From a checkpoint of a small image classifier.
Model: norm batchnorm, activation relu, depths [4, 7, 7], widths [64, 128, 256].
Training: normuon at rate 0.0095, 20500 steps, batches of 128, held-out accuracy 100%.
Data: trained on rosettes with rotational symmetry, 13.5 epochs.
Rows from block 13 of a small image classifier, named by matrix and row number. Rows with one number belong to one channel. Each number is 500 + 25 x the weight over its row's rms, rounded and kept within 0 to 999. All counts start at 0. Numbers have three digits each. After the name is the row's rms in percent of the matrix's.
After each channel's rows are labels from the 100 images, of 14976, where the channel reaches its highest value: "responds to" is what is common among them. Only what is clearly more common there than usual is listed. The data: rosettes with rotational symmetry. In brackets: how many of the 100, against the usual share in percent.
# convs0: first 3x3 conv (model.blocks.13.convs.0.weight, 256x256x3x3, each kernel summed), inputs 86-171
# convs1: second 3x3 conv (model.blocks.13.convs.1.weight, 256x256x3x3, transposed, each kernel summed), outputs 86-171

convs0.253 103:372486471493467535494516490506491498521503531461503546522495522516505514496511492509551495496482493465498493510513509491492488503508519527517471507509518488526519487476463499503487500531485477488479505500483483512462473503488503500517496459481475481477486499
convs1.253 079:474487511497492508474530534491508493513486477460509470479519529507501486515495492507509498476535494501518513495494461508525511481515498455460445463508449539513493477495492491508513489532515486554542484474482538519525540518462495494515523515491445518507509509
responds to: cool (91 vs 14.5)

convs0.169 093:498521464520487479531483522488510587516453500520465522478508471490513473509539500469489515475510518484523497498469501501506447468462532536538463546511491466500507493525515537537504501485490526533508468506514506495490484500517522520497464514511475481464511499
convs1.169 087:502475448519469507505526508456469489505469531499516475517518508459502492505510544507431517459499463505495512494534493506441482508505507478535511530463514494497476471496482520491472475485535479484517525513495513514525464517474465484457478488481471484530525491
responds to: warm (52 vs 13.9)

convs0.41 103:493515546466482493491433498485535504463477506485536527517517465514493533520469508459477486495506517492567368496495501530482493435484507517496502518491508475563534481491503488456458502456479473494498425468492528491489507490506533498490484495517514494489525518
convs1.41 082:511486489538500541503559473472453501538507511510518491500493517464507471498493525526531467489497503497516567488483454526501514547503519491494482500502518487533542556501474473528518499516494497475486519498474507457552497453510460486500513477454479453486472485
responds to: dark (85 vs 14.3)

convs0.69 094:487521499540495556514503484486532512532492520479481459498514525486484512514472448519503494490497511488547495499494459504500507511498490498486466498489451507472535487475505524474516488476509483540479489479469470532475501486486575509518520480485406489485500505
convs1.69 111:494476517538503479513519503508455492501504485490526494525461494521500484504479497502490479499503487539523508516550531474507492528509503487547521489510558475525531525469495526533487487464509507503500529480486487502509478539504474474476516473492468493437468497
responds to: grey (78 vs 14.3)

convs0.139 089:510499514519482471455491522489523507486484498476449495476484544476502512478492527501477469508502491456500531478469526536507474471443467447491476548486496490486522505505482460545514511475496511475504506518474476449486451509518493520450566520491472499520480486
convs1.139 088:467495500487501489521503487526492467475506543489517455497486491495537453486530504515492500487489409556512517492458514511467518520479529512487486519519454479516527517529471523448515503491465503510499448490474539480517536467456509506507479478516492490492510490
responds to: dark (53 vs 14.3); cool (43 vs 14.5)

convs0.204 109:493485493475511539512473500509471513513529513511470478486496477513479518515502474516489469507548464494455461497505484518495501546498515490503459517518440495473481491515499500472488500523521488492494509520503527505488526508507503577468462480454536508471506510
convs1.204 100:516526547469495532485478498489520469500481494458519526512498469485524495473506499495474518542478523490509487493513509487477512514481485493539527462443530511484474494509456518496479491503529494506498528528496519478552456472509469478505494500546500473536505508
responds to: cool (74 vs 14.5)

convs0.186 130:524541489477482506479537514488465499505531518485489523533563541531498496501532509544538535517541535539489518500515522510475489496523516481533511527471515525502514520495473508483488514509504524492513501509484513503541507467497489480483482494461530518539476492
convs1.186 146:457479488538482487485478490507491522501459472464473476480480461504489496459495485480508471469426458458521471490520523487491488466487474494511522494527445444480482485477478504507459507506476462492466490499505471467492515544543486470473469476527479516464520463
responds to: vivid (68 vs 14.7)

convs0.12 080:510481519529487533493500475484546475552502536487484529460522521466494511499489472504465491532484526503511473508454514507518469486500529495501479469502493507525513515492484474545486510527485468485484494490512488515475495510487504473536500520565534496516485530
convs1.12 067:505500545490501476508495491541477518529512474530513475501460467498472489505484496505486482476512457520498502440515458510464548520521511480474486543523499489468492524521552489505471485480515483467538516502489483508515466527466530548509525477460518515544490466
responds to: dark (40 vs 14.3)

convs0.119 106:538503490486453577488503521464454497549518529513512497503512460478504492468523519476515531447516482511560503517492512495500515495482526512500530496495519503485494498495542494438495507525510501458446514518509498488491489497487483477475452484474518476470531521
convs1.119 109:495518468511502525490480485533538486530505469507495498473505497472463491497492540474508510524483495482531519513528520458481491486530498528474474488502477534520483524528490538548504500514488490527497500510503556523519520485525471477561542520509524492495498522
responds to: cool (66 vs 14.5)

convs0.8 125:525545506471484497517486529511445515488507487506512487477491501490508498508464496501489498532496512508570542498490497487473530502485510498482504477503522482511499486492506502522487512498509483501485532539498490537507504522541488481498486513498534532532534553
convs1.8 136:482496479504509509516513499501494500495508530522491475470484510483488516511516524500495465507520512482545596489564486501523511567488504504487490508503515488498483494497516505472514527520482485498432557452427492508534484500517509514493511525437503502493526519
responds to: grey (100 vs 14.3)

convs0.137 084:491469480493476499504521498480489492524487506534483493475491492516456505517421471471501490518507465465508536500474472501514486475441507464478438474478484439482510485487538485483520470493554493507529519499489491529498523470472498490501494513487450479495480485
convs1.137 082:500518485499484465481487501484519563510448540497497517500524502478498503498498535493486499472506513532522451512494474472487500505572493516480518524492476512485485562499493465534490488544532486504518521511498496487427506497534531488517512480520516552496532514
responds to: cool (49 vs 14.5)

convs0.39 100:466513482511509532520530478486479460480524520481465479509494489521512444527528513453495487459494493434478505496482495481524486519545494514480485538487512532478481522550574477506511524489477521476483525514529531506475505525480499495530498484570471510533476473
convs1.39 104:472489537474497481503466495503507459530482499491473465516526500475505486509528490476511512500514477551516455489500512486449501514457540465487463503472465486509490500485467503495471457521488474500472469467501501503460517458502510473502486484446508432483527521
responds to: three-fold (36 vs 12.1); vivid (36 vs 14.7)

convs0.166 116:562510465539488563541474499444531525541507501451456487510499487462517526505521538532539484481529500526510517514516518482545518518487533480473514515512493505501511482523467478527523476519501548489516529476506520510488500492525537522468500486489472496513503520
convs1.166 102:508511522473515540535538501526473482488524472507501485513526498521455465493522477494514543535503475488506511484504496477507501500487515492510496483478475547514477456493508500509492422479477481511478482487481515484522476488489496428482486523547516468521499512
responds to: cool (50 vs 14.5); earthy (47 vs 14.1)

convs0.24 110:521503449487507530491505497471497522493517522517536521507512544503500518507496500524536512499534535522572470471491515553505495501467535523468526512500483504561565526535461494524493500513500501502496475525507501511497532496466514498521578488441514494485506502
convs1.24 111:507489536501512485489514522512492501472475486521552464461509460479494510496503479514461499505527502435516435475514446510507511505530520510479517504504484520507521484495508503494474487503474485474534457461518497469512494505502502510494491474526479529495500506
responds to: dark (86 vs 14.3)

convs0.255 096:487503457506492519571536468522493519531496476517501543506523466510504544511447518505493509461539501492555501485498498505477495520526487506480493492539516472539519531438484490520499495514495460515469521513490523498505480484504519504469495492468496500458508519
convs1.255 107:493521473462480479497513454439478517511504530499471503485474521498488489507489528495509499508486487526493485469501518496497517453479450511552476497458497507537474551491482485510487504470494499525497504497479483514501518465444515489513491498501467452494478490
responds to: vivid (96 vs 14.7)

convs0.241 093:457464485502475441505501446493480543440480485522494513477492497505506566506460511540483466525496518470484495472468523473505510504463435529526509471501491486510524501499500515484509464535484560501466516463468458508488524526487528538473495537469466495514513532
convs1.241 076:530537544486495546552502509448496466517506472505485482510512520526495467516515499480531537475506513527532523485511531528458500507509495527518521468453536503533497540491499480539480465498524491468417508544467493530508495475505454439502484490519534465430476488
responds to: grey (88 vs 14.3); off centre (70 vs 30.3)

convs0.179 124:501468526497485483490482457468523471516511466534496571504490493507499527526473523496482495488506490454484471455492488502527536486470501531439502463519486468499505534470434491483501462498506469505538511526502503492508497462489520533500501450453476423479494487
convs1.179 102:493475492489514511465541506475511531484465503486502461472496471522497517461473489526517465461466527514450488515472521492500511489560477497526519485488497505493504542497490499517523529501501488509450494457484509520523546487526491504522488520569476537506505471
responds to: warm (41 vs 13.9)

convs0.57 104:526527526530524484504499487492473505453521516544512439532476486501476510526499542482529471487542471543452499467517511500495483500478507488519497479529522531499497523508442491587485507568454530509516511510524475554517495536498513465510504447521470503482480537
convs1.57 093:510503475454489513492517467462474470485487449485477497470535539492506493502512481492482454561459449485456516530499553507465487485458518503488512504509523491538475592506499463493509531475513476509465467506453510516498504481454443486457460463508494463510447485
responds to: vivid (98 vs 14.7)

convs0.165 092:477474503475500525503510517491488460504493502533540518492478482507518529505488529505514522523518531497520496502441476503509489486477497490493493451490500474522485484446470498519518486526519477496484490471503516521499465481512496492510551511440494473491527508
convs1.165 071:458518466544461517498477469486473518447499497484518446502504478473469488498495482492492492523517528487492535521502488460488501565476469517516505489497476500486492470548504438460508521505526493443441515550432478477527500508495491490486488438496520551477455478
responds to: grey (58 vs 14.3); three-fold (38 vs 12.1)

convs0.78 097:484470469523500548549505471457507500511494533439477515474515533529490476505500505458466533495511532490492519487495520475488494487519539477473462496485509490481462517503493478527564483555482504509502502462522511485487476528500505509479501491471510516499460488
convs1.78 087:500486533511481496527511557465491491559525434517503489502500456488488499515529492503511508462524481513499537498503505505518512536489514508504498473490477571486477527472516478489517472500493454486477516502451532504477512476524533461497533512519507452503492503
responds to: three-fold (46 vs 12.1)

convs0.242 070:464482476526470509480521537530524490489509446472503495501476535484510458520485525472543501467523533476472499504443481494521498513476514514475525474528488527484518484494594513540481460535482490512525459504521502504544468497516494501498538473512500457460501449
convs1.242 080:492491480474517520509514504516522455502456514490488476503519476510492508460516485470522524496489489525509487487495508530466459461500494471513459546494482497515472493496405533521427475507483516495486498492514503485511539501507471495511490471530510485488492533
responds to: pastel (46 vs 14.2); three-fold (29 vs 12.1)

convs0.236 095:455499499485519492516507530480524538509508478468451555496513512479515527414479532514472511490492500526550454508514480463506503489467491526488487511516435480470466496489527467534464538472527509474515498492452489509526489491508504532499500527526474511506521473
convs1.236 083:507523510530496486526482490502494486493492518467587498474494498467506473530492467502540496492511521400493520457484524521506500497483534511530530510515540484513483463496485489477473473464476500509474528520492500477554495514507475455465487519490514489511497479
responds to: earthy (80 vs 14.1)

convs0.97 081:477487497536501513492447488507473496505497511492477468495468514491481486474495488523496490465475516482467534547494533489526474480502491473527460493482460501514483468502458518480536463525512504509463485485496521484485493496504536489499526494475503457483491536
convs1.97 103:500504483494479564512446497484496470486503490490465497508505533479509495517486482511456487476507479516491524507526506493480472543518473501523497516475520509513505472489481497496454452467482450508467552485460520490460463514522455493483500463507465464505486484
responds to: grey (81 vs 14.3); three-fold (33 vs 12.1)

convs0.72 105:530478483529552539509495514519506492509503515515478493498508494496480471489512493476478499468500508519482526517517499516518483507487478482488501527481527508501505511510524488456509481503497463490490525526519492490506568503482501439533483508483495490472555526
convs1.72 133:492476490518475500471527545522480492478499522481518493511451513529473612500464508531492494451491513520481521502503501515516502502460485480418513447525499504501504501506514485496502507490520459523482506436489521532510440516512497513507512530476515484496559499
responds to: warm (100 vs 13.9)

convs0.100 088:520489455544481530516497489510485523495498555507509522518490516474493461499511484485500498521487487494484493483521486545501540495520519509464487476501463482502470515484460486485515515448484468492463502500511507506498520522500468486498478540466508453507510463
convs1.100 092:483527498474514497472477495491516484470486495464515470463518529521497532507487502471478506515524445527516495514502530513474476472488460493529490498510517463493538521486460516512463519428509508506522476497476455515562568462472506501463493549512511545488498516
responds to: warm (45 vs 13.9); dark (36 vs 14.3)

convs0.248 098:510465533486491479495537496526523501503477497449497499463532495520455532510485490478512511478499505503452525510522481482519473499529518522493543462515467460483502538496481494571463485516493459520447502469487516539486476477509499507506492514480481502498462465
convs1.248 087:490499490483515500528518510499481505504494480500498456483478461466518522505486495489486499519471466540537529485476498496497503453525501529489498438498490509475467483520447509465465576488523540501521453519508514494475516483485496486503486518552481460498525482
responds to: pastel (73 vs 14.2)

convs0.215 089:535505500526460517490494483496491489514488505480510496498520506481491520498537490501498504558487530481510541491515505447473457515489489518513467526481533471550478512458533503490533523513525498487498505520495505515460518498507511524490485503400505475505482536
convs1.215 106:508501491486552510528516504469490503477508509516513474490478463442500498513453526500473482455489497484559488479500467496509516502518488505529529463494505530499536474495477511481520455480508489540513532524505522488514492466516497519496503484548528512457486456
responds to: grey (48 vs 14.3); earthy (43 vs 14.1)

convs0.150 118:498483506500471492469476487491455527505474489540554500521489507513486504479523519529506514504495520541539508526530500523476511500516466490504483525504504541615585508486454514534479503494520527523515507527506453490472507522511469492519491497469474482484464484
convs1.150 095:501517513515518482484521481523495443498531522514536501490526501516487474503482501521474524526520471418500516484497490492489490474523493463482481512506502477520515517495511507416543497481544478510489525476491486486525489476486504494481477503511540506487497507
responds to: dark (57 vs 14.3); earthy (41 vs 14.1)

convs0.109 100:484459510431458557501503493487487493533474555513549470515484515492497488527495466491529487471514529502537526497478463502479513515492542500457493502467516501526516516504543491454485500556500463529510507517477513552485464523488510494490462500436458501488511505
convs1.109 095:516436478442505515494510481508534503479506471528539467513534480500486529524476517495533534481478512468469519467479502497517542511495484501543527494527492503518489507515488504471493501467514514454546515519520514495525520484503516516478509514535485494446485504
responds to: pastel (100 vs 14.2)

convs0.105 104:485515486475491471485487489489475496433526538480479466492530442476474534525498481505494487492513496475529504484509501522490473456457510498477468505500464526513512478472501490489454492503484479480474477514485469486472503456472500519514489506470450491518523530
convs1.105 083:481507497482535522505519471522483557492493420511522537489487522510489483490487512504492537482503478539556480497477457497523511480509499527507551425503494517499475501542508517520495503513504510514529483465485504507552505564495515471509494462522523515472442536
responds to: earthy (97 vs 14.1)

convs0.90 093:492504493522496488517477498482529460519450534521474489504482478472497510473486530496543508476522488477491494532552514472519434539502507470446514520483464491481490486520437489492509499453524534492465511467498475460453477453476494448461503498501481490530487492
convs1.90 089:478484473467521483504508524520501482484513496508531487526511488483509493471499495497498521517468463503486492452473481483469496495490549493502463517477463489537489467494450497467499460500465482483497474503504524511482538509505499493426496535508500433453528471
responds to: cool (56 vs 14.5)

convs0.115 095:468501460514458482489485491485482478493508519566559494535478544481501471490518515498493460473511491488502489479497495590487440498511487465510499515491561557578541540456514507449478460473506510504473512525515499502498495479459520483492510468465493493525538516
convs1.115 102:506533520530478499462550496511504474470492516465508497501500475530485487490494478498502499512472491454537484492487483531513489503523484500507463513470525545517538468533491447533509510503484496448519503505529512449471457507544483484473496513528503512503486510
responds to: dark (100 vs 14.3)

convs0.219 109:505490519527519490470497473502499450498517498490510521496489457525521480477515561482558490536493523495483479504466497501538459545540519453491509504485504487484498476471518552475506472498522557471537520514510501517433502519517548480464505460454534489505552478
convs1.219 103:527533500478478528511544494526489469493498490458496463537518500520475515471492500466487521506484506501465474462507484483455483493483483511510496489459514524472456447486466490497503504500484487504489514473512505493508546460529479490483509510534497501518549452
responds to: cool (50 vs 14.5); three-fold (32 vs 12.1)

convs0.131 108:519540494493502486517545496498475526497541496543504507506542483487527493496484511477516516522468504494557487534495537471516508520534483483520535504504536520501471502518524514482510464531501480542515525492554481529463487544498544487515484510490519506507544503
convs1.131 089:494519491504550516491514513526450491475473498484499481508512484465476552507508481490515470522499474532555541475499491511456499512525502486483491514530472480501507490502497519470527485519530503494497512427459497504534518478468480472472487451472504497463536478
responds to: earthy (100 vs 14.1); three-fold (48 vs 12.1)

convs0.108 101:516459524495466460559492476488531475489512504518559516496489514503508556514483539520521493465526484460510486463486473492515452514428539467473483473476468465531503467486470489470530459492499498473482508498484535483476517481514498468478533510440513402491509510
convs1.108 081:494471490521525452504517504512463543553529521518542513486490450498491483470486504488518490528529548474509486506486496465521554507516526531478506530505489528496503499477574497512519490501507490523453490521483469492512508469525521538499548506528475566490522500
responds to: three-fold (30 vs 12.1)

convs0.207 113:467497535502538526403490504551446492522523509528509495530521493468503514463507500498506522487422483490490521474496496504530495516506500461506540522546514495503534487481506491500491491513510531510491497513492496481481514509536473461483514517573499485500509481
convs1.207 101:499500488494454485489503499408530510549484511488503496484487517516494521500484530504500499515533508515483515488510521499484509514531487563493486496417553472497499499481499498546561487513464482489511501508507485513499496492444510540549505483461523462490518496
responds to: grey (90 vs 14.3)

convs0.94 100:466490462474460518498454518469503480487468488492531489494468474524503489505498473518492505488507533478489508514532495498504484507464531505491507492518523489523513503504527493482496498460523460510500507477510504506495490482460485461493499505488483502520493494
convs1.94 108:496450470493487529473508507521514494500557533511510471481524513509489507511541541486552489528506512492510567491456473502532509498482530485523553502490476489505504517505478511515468527564483506496504531498470507523483517509507492509543519486472487493522487508
responds to: pastel (100 vs 14.2)

convs0.52 089:487498529505510465474488490489460546489468470512532530503464491527465507478493529483470508469482463509499501493506514556506470449503491428479515464505411507527528541509510502489479507511471511519486523511521472505498499476504486530522441489490514530474485460
convs1.52 088:500501505511475497499432488534486457477490518476514472499485468496524477495483484488491496499504449477521516501495524471438548522520473467550494505470587490511526520513467469467504510488439477508512492490491503498518497519526507521503501519512491470474512476
responds to: dark (66 vs 14.3)

convs0.178 115:520490476490499586574534531498495532579490465489482484486502507483453523481498457517493562496513465527506479512525488518509523513512506546473514519513498494509534516513501493464524531499504465515479486517519534509478522505469508505490431527496501488440503505
convs1.178 113:454528500484503504515521511433519453545530440516512504519513510504506498502481519483514518502558508496509471510510521494514495476531495533462500471442502505531482493503472497489504489522514530491511511435540470495517498502493512475525511477434497478515498518
responds to: vivid (58 vs 14.7)

convs0.152 094:501471517482480481468498487475452522533471480556538475489509512478487471501485557471534502488486476481501466437492513464448522502514486482500483528497499518537486516492472476457494525418490553510504512472488513468492452492528487498540472467497513493494531468
convs1.152 092:504532511508511550535513511458505472461544520531497487527479499468516472499502495536490472523502473510485512530508522500502500513497507509523499516475514483510511517482517472556521454468485490483498515493476510453527512458513465455462475538510515459496524468
responds to: cool (67 vs 14.5)

convs0.104 095:518527496479489531537487509508487504530487527541457473491487473485503487522442498512496499495505519484518494534474512571510468478496490497503478469511479458461487518495494491501512468464513517458445490482490509480459522538507500498500480504454465468511502511
convs1.104 088:493554481524481483519519519489485513521517477483465544507527549543524545471506513494474463535482512517505487497507491563497473535525517492495450531513504486477495511511475515486513496490498498507514506490505511497482477492551527479484511481496512502542484527
responds to: warm (53 vs 13.9); three-fold (35 vs 12.1)

convs0.19 092:489500516474483484484481498431451487437466520485474479532468494497552432487531505510475462475474538509472507541550511508493493514503432497534507520479477527506496539509512501510459501489487537472486516507527479487513493471531473512484545468522473471531471503
convs1.19 100:535526485485530516497454478570519465491518475515507484472522517516472488495504489465502532498497460507491484474448502509506561501476522537532523504494527502512513505500460505447509491477532489519513501507534465469500468523551501488513498540508497449507510470
responds to: grey (80 vs 14.3); three-fold (31 vs 12.1)

convs0.53 096:484496491481484496508508479487474559486495503507545522464493548501475537511494498490508478510493552502513506472492457546508521489504536447503490457494521479575523483485476447525553484516475455488513497505492537524499508513496487520489506473453477506483518485
convs1.53 081:481498486525442485543511473507507481512483545502529475495505521512454500503524475491479522511515507480477501498486542496511465505538493463514506510488478464531549466521488500449518494474491457482474507473482490482461501474441467494514509492475497504511488511
responds to: three-fold (34 vs 12.1)

convs0.43 094:498529500544497473525501518495503522515466497508496521515524500467478506486499488510522495486497522521486526487484480489495469538526545487499503504521498504509531483482406510506476521470504502457457538511479520509501489487522525510515491431428556435470534535
convs1.43 096:475501458528515494490486483482470482456526515507493488521502489516485504500499509534553482493486457499513513502535493497464498473467454463507462516493505528460508481490511515460515477523527500548451537474485516508506507466486500468478492443500484478497507475
responds to: grey (86 vs 14.3); three-fold (35 vs 12.1)

convs0.127 083:548487495506467545512497494477537512505482503443519473511475531519485514498482484503509508502481509486514527507505526502509477449525543503522506498509479481537515470495510489473512495511455518452500475482510478503483496460466486470485493492475465534513493485
convs1.127 110:507500486476489462505492462526444468465530484545495519510548485517544536487521504505475512468497484492515497494511491491498511461480469514522498476501481510471467544496472510479505494493525485456498460527491436454502472508503515446494481483486516481476480456
responds to: warm (47 vs 13.9); vivid (47 vs 14.7)

convs0.168 100:491499469511495520531511531483536517528516535506557492472486512502499500495515482516480494483501499525506531546491509483502500511480491464503496505449497480532527495513554488462506505558530517495496499526476484545500500518502523470453495515480486510516481514
convs1.168 096:525484513499480516460512507483475457516511491526529482475525461522484457485496507471495494488496523483507543479510500557510497550475496519511512506493499503506516525500448489489498468534527526462476555505467523483497499480534488528496493463510467472482473523
responds to: grey (64 vs 14.3)

convs0.144 117:528499501535499513451506479458510491528510471483487534499491500525490520497498519519461466491515495507526510476504519506529555498499532475499513492497506513505499527516459498518511515503483484447510498588502489485518500471519501514475525506510524462518475474
convs1.144 102:477518480475535498494506447565458531485548500477498483468504491491469502505489473489504501482477526532515494501509466487522482506468543512484480517547493535510498520510505481510509515479503517538530482471492519512481525497470498513502510520496481517481518503
responds to: pastel (96 vs 14.2)

convs0.23 094:445472520520496519492466479497521496506483493460500473470492500546452483501498516482488497515499514499563510504518490467463532495453507522509507539483544455506479519489525485505497478512503470512527499535494508517525500531507496507483478557495490496513509537
convs1.23 119:488512486497525484486503548510493519506514518485516505458494472437477468509492529503526481508495474550592485485474469519533494505484504495492522506553509467484523510504496525496503497488519524507516512455500510528532523533519493512527476493524494500469487518
responds to: earthy (98 vs 14.1); three-fold (50 vs 12.1)

convs0.203 093:436496459509541516549519514472515522499462510509531481490544544502486482530522493478519503525559493480482472521486485497537495513505533504482512501479532518487504488511498507521468502477521509465458492479511531481511467429515473501500482445512491466509491531
convs1.203 083:523523505524505510548500500516481520502519516542480482526498467489490536476496518545499538506495485506510486507493513585486521484502554500512498509480473490514531552525494493524433498492485519472487503518481504483525539442455520490500509473508530507459516502
responds to: dark (71 vs 14.3)

convs0.225 099:502471508477463483513517451473500504437513539503507535517479498514502536454475497476500443531474483492496518502507504486523483481503480538506453482521457497513490506482494474435476493558509489483524485530465509502506512483530495531489517485449459516512506506
convs1.225 092:515508520497518546476502498509506484519477439513498508498553529490494495500515513466519481500514492503497512484512524453506523488527512527481531446472546504522502467541535529511480539482489527542545474497516500518460468476499527478544469447520516464511486495
responds to: three-fold (29 vs 12.1)

convs0.222 113:510489492469503519495494451495516501486530509528509466502468478498511512499526529501492492510528532473516572500518512505505487530471445511484498497469515483497473495490551485501497506528474532504548474441508482487471496497462508482504511471513505501485503505
convs1.222 126:512496487478495508497497498506449520473492495501511475492514480502464463499497525476466471476519511529472583497499497519497503539520525500482498485524489473496507508494512502477519505602483503472497575508528485504547511485494508503490490486506466517493497514
responds to: grey (100 vs 14.3); three-fold (36 vs 12.1)

convs0.32 098:480489527472504472560462490460496478487489498495468511455505516499488489509500510499482518461488480489473541517486514478529489514472520498500474493483469484480454485492513522488477489500492509512485497485492513492515518490475508521494499498481497445497497508
convs1.32 089:515512520515492509490493502560491453532483526508518506518488515518488522510452497492495485543517535446535525479517512490500505502447520510484555518480526481540544494503483497511498520541472473481524521497500498487494506500480506482481507541495522449491512529
responds to: grey (97 vs 14.3)

convs0.70 103:536493510500501534517506536509484529523533466470557451497525529520494525515513459510476538514515502503507520506506536580509504513451512511517513536476540494642581551530484484488490500527510495481498500518520503500515505495494495504475539489475484461512504537
convs1.70 125:497503493483475502514508499467514518488492506505533535459512494506499493507493538497511514513499521429484482507496457623507500478491507488485499500499498501561511522504506539501503479485514502469503478522519485473469477501519540514485485518474510543502495510
responds to: dark (100 vs 14.3)

convs0.161 110:526522470494505473489504504497451470485539546531470501498507491497506501485491495483514512453534496529524485501524500510514496485446576456493476494503496482533516489531500492485506502538501499502532495509522487513495521544450476486459498487510532493483533487
convs1.161 109:493469460488518487477523503504523492480526510479510459506501503502506526519497497500533482503478508493470470537481497524516501525525492495508508495525486512506516503494476513523500533537518514513499507467534498515495508484510452487521529486480494506494547528
responds to: pastel (100 vs 14.2)

convs0.240 090:529455480521500513550457471506472533512523492528504519501451526495502535479432522486505505503493515456492487524467476515495548504470508487504468518492508494503491474446559489500513499494483451500518484509491481516495529480518487509499489432388518558485508462
convs1.240 121:500472509491490483529502508538521483480493521525493519507505475502494516514562482512565515473533478541504510478503482517487450547524543515487487497467499479488499491490438526476478504510521507491527516513496488505472487547531526496515494511551525471463535472
responds to: mirrored (78 vs 50.2); cool (41 vs 14.5); vivid (38 vs 14.7)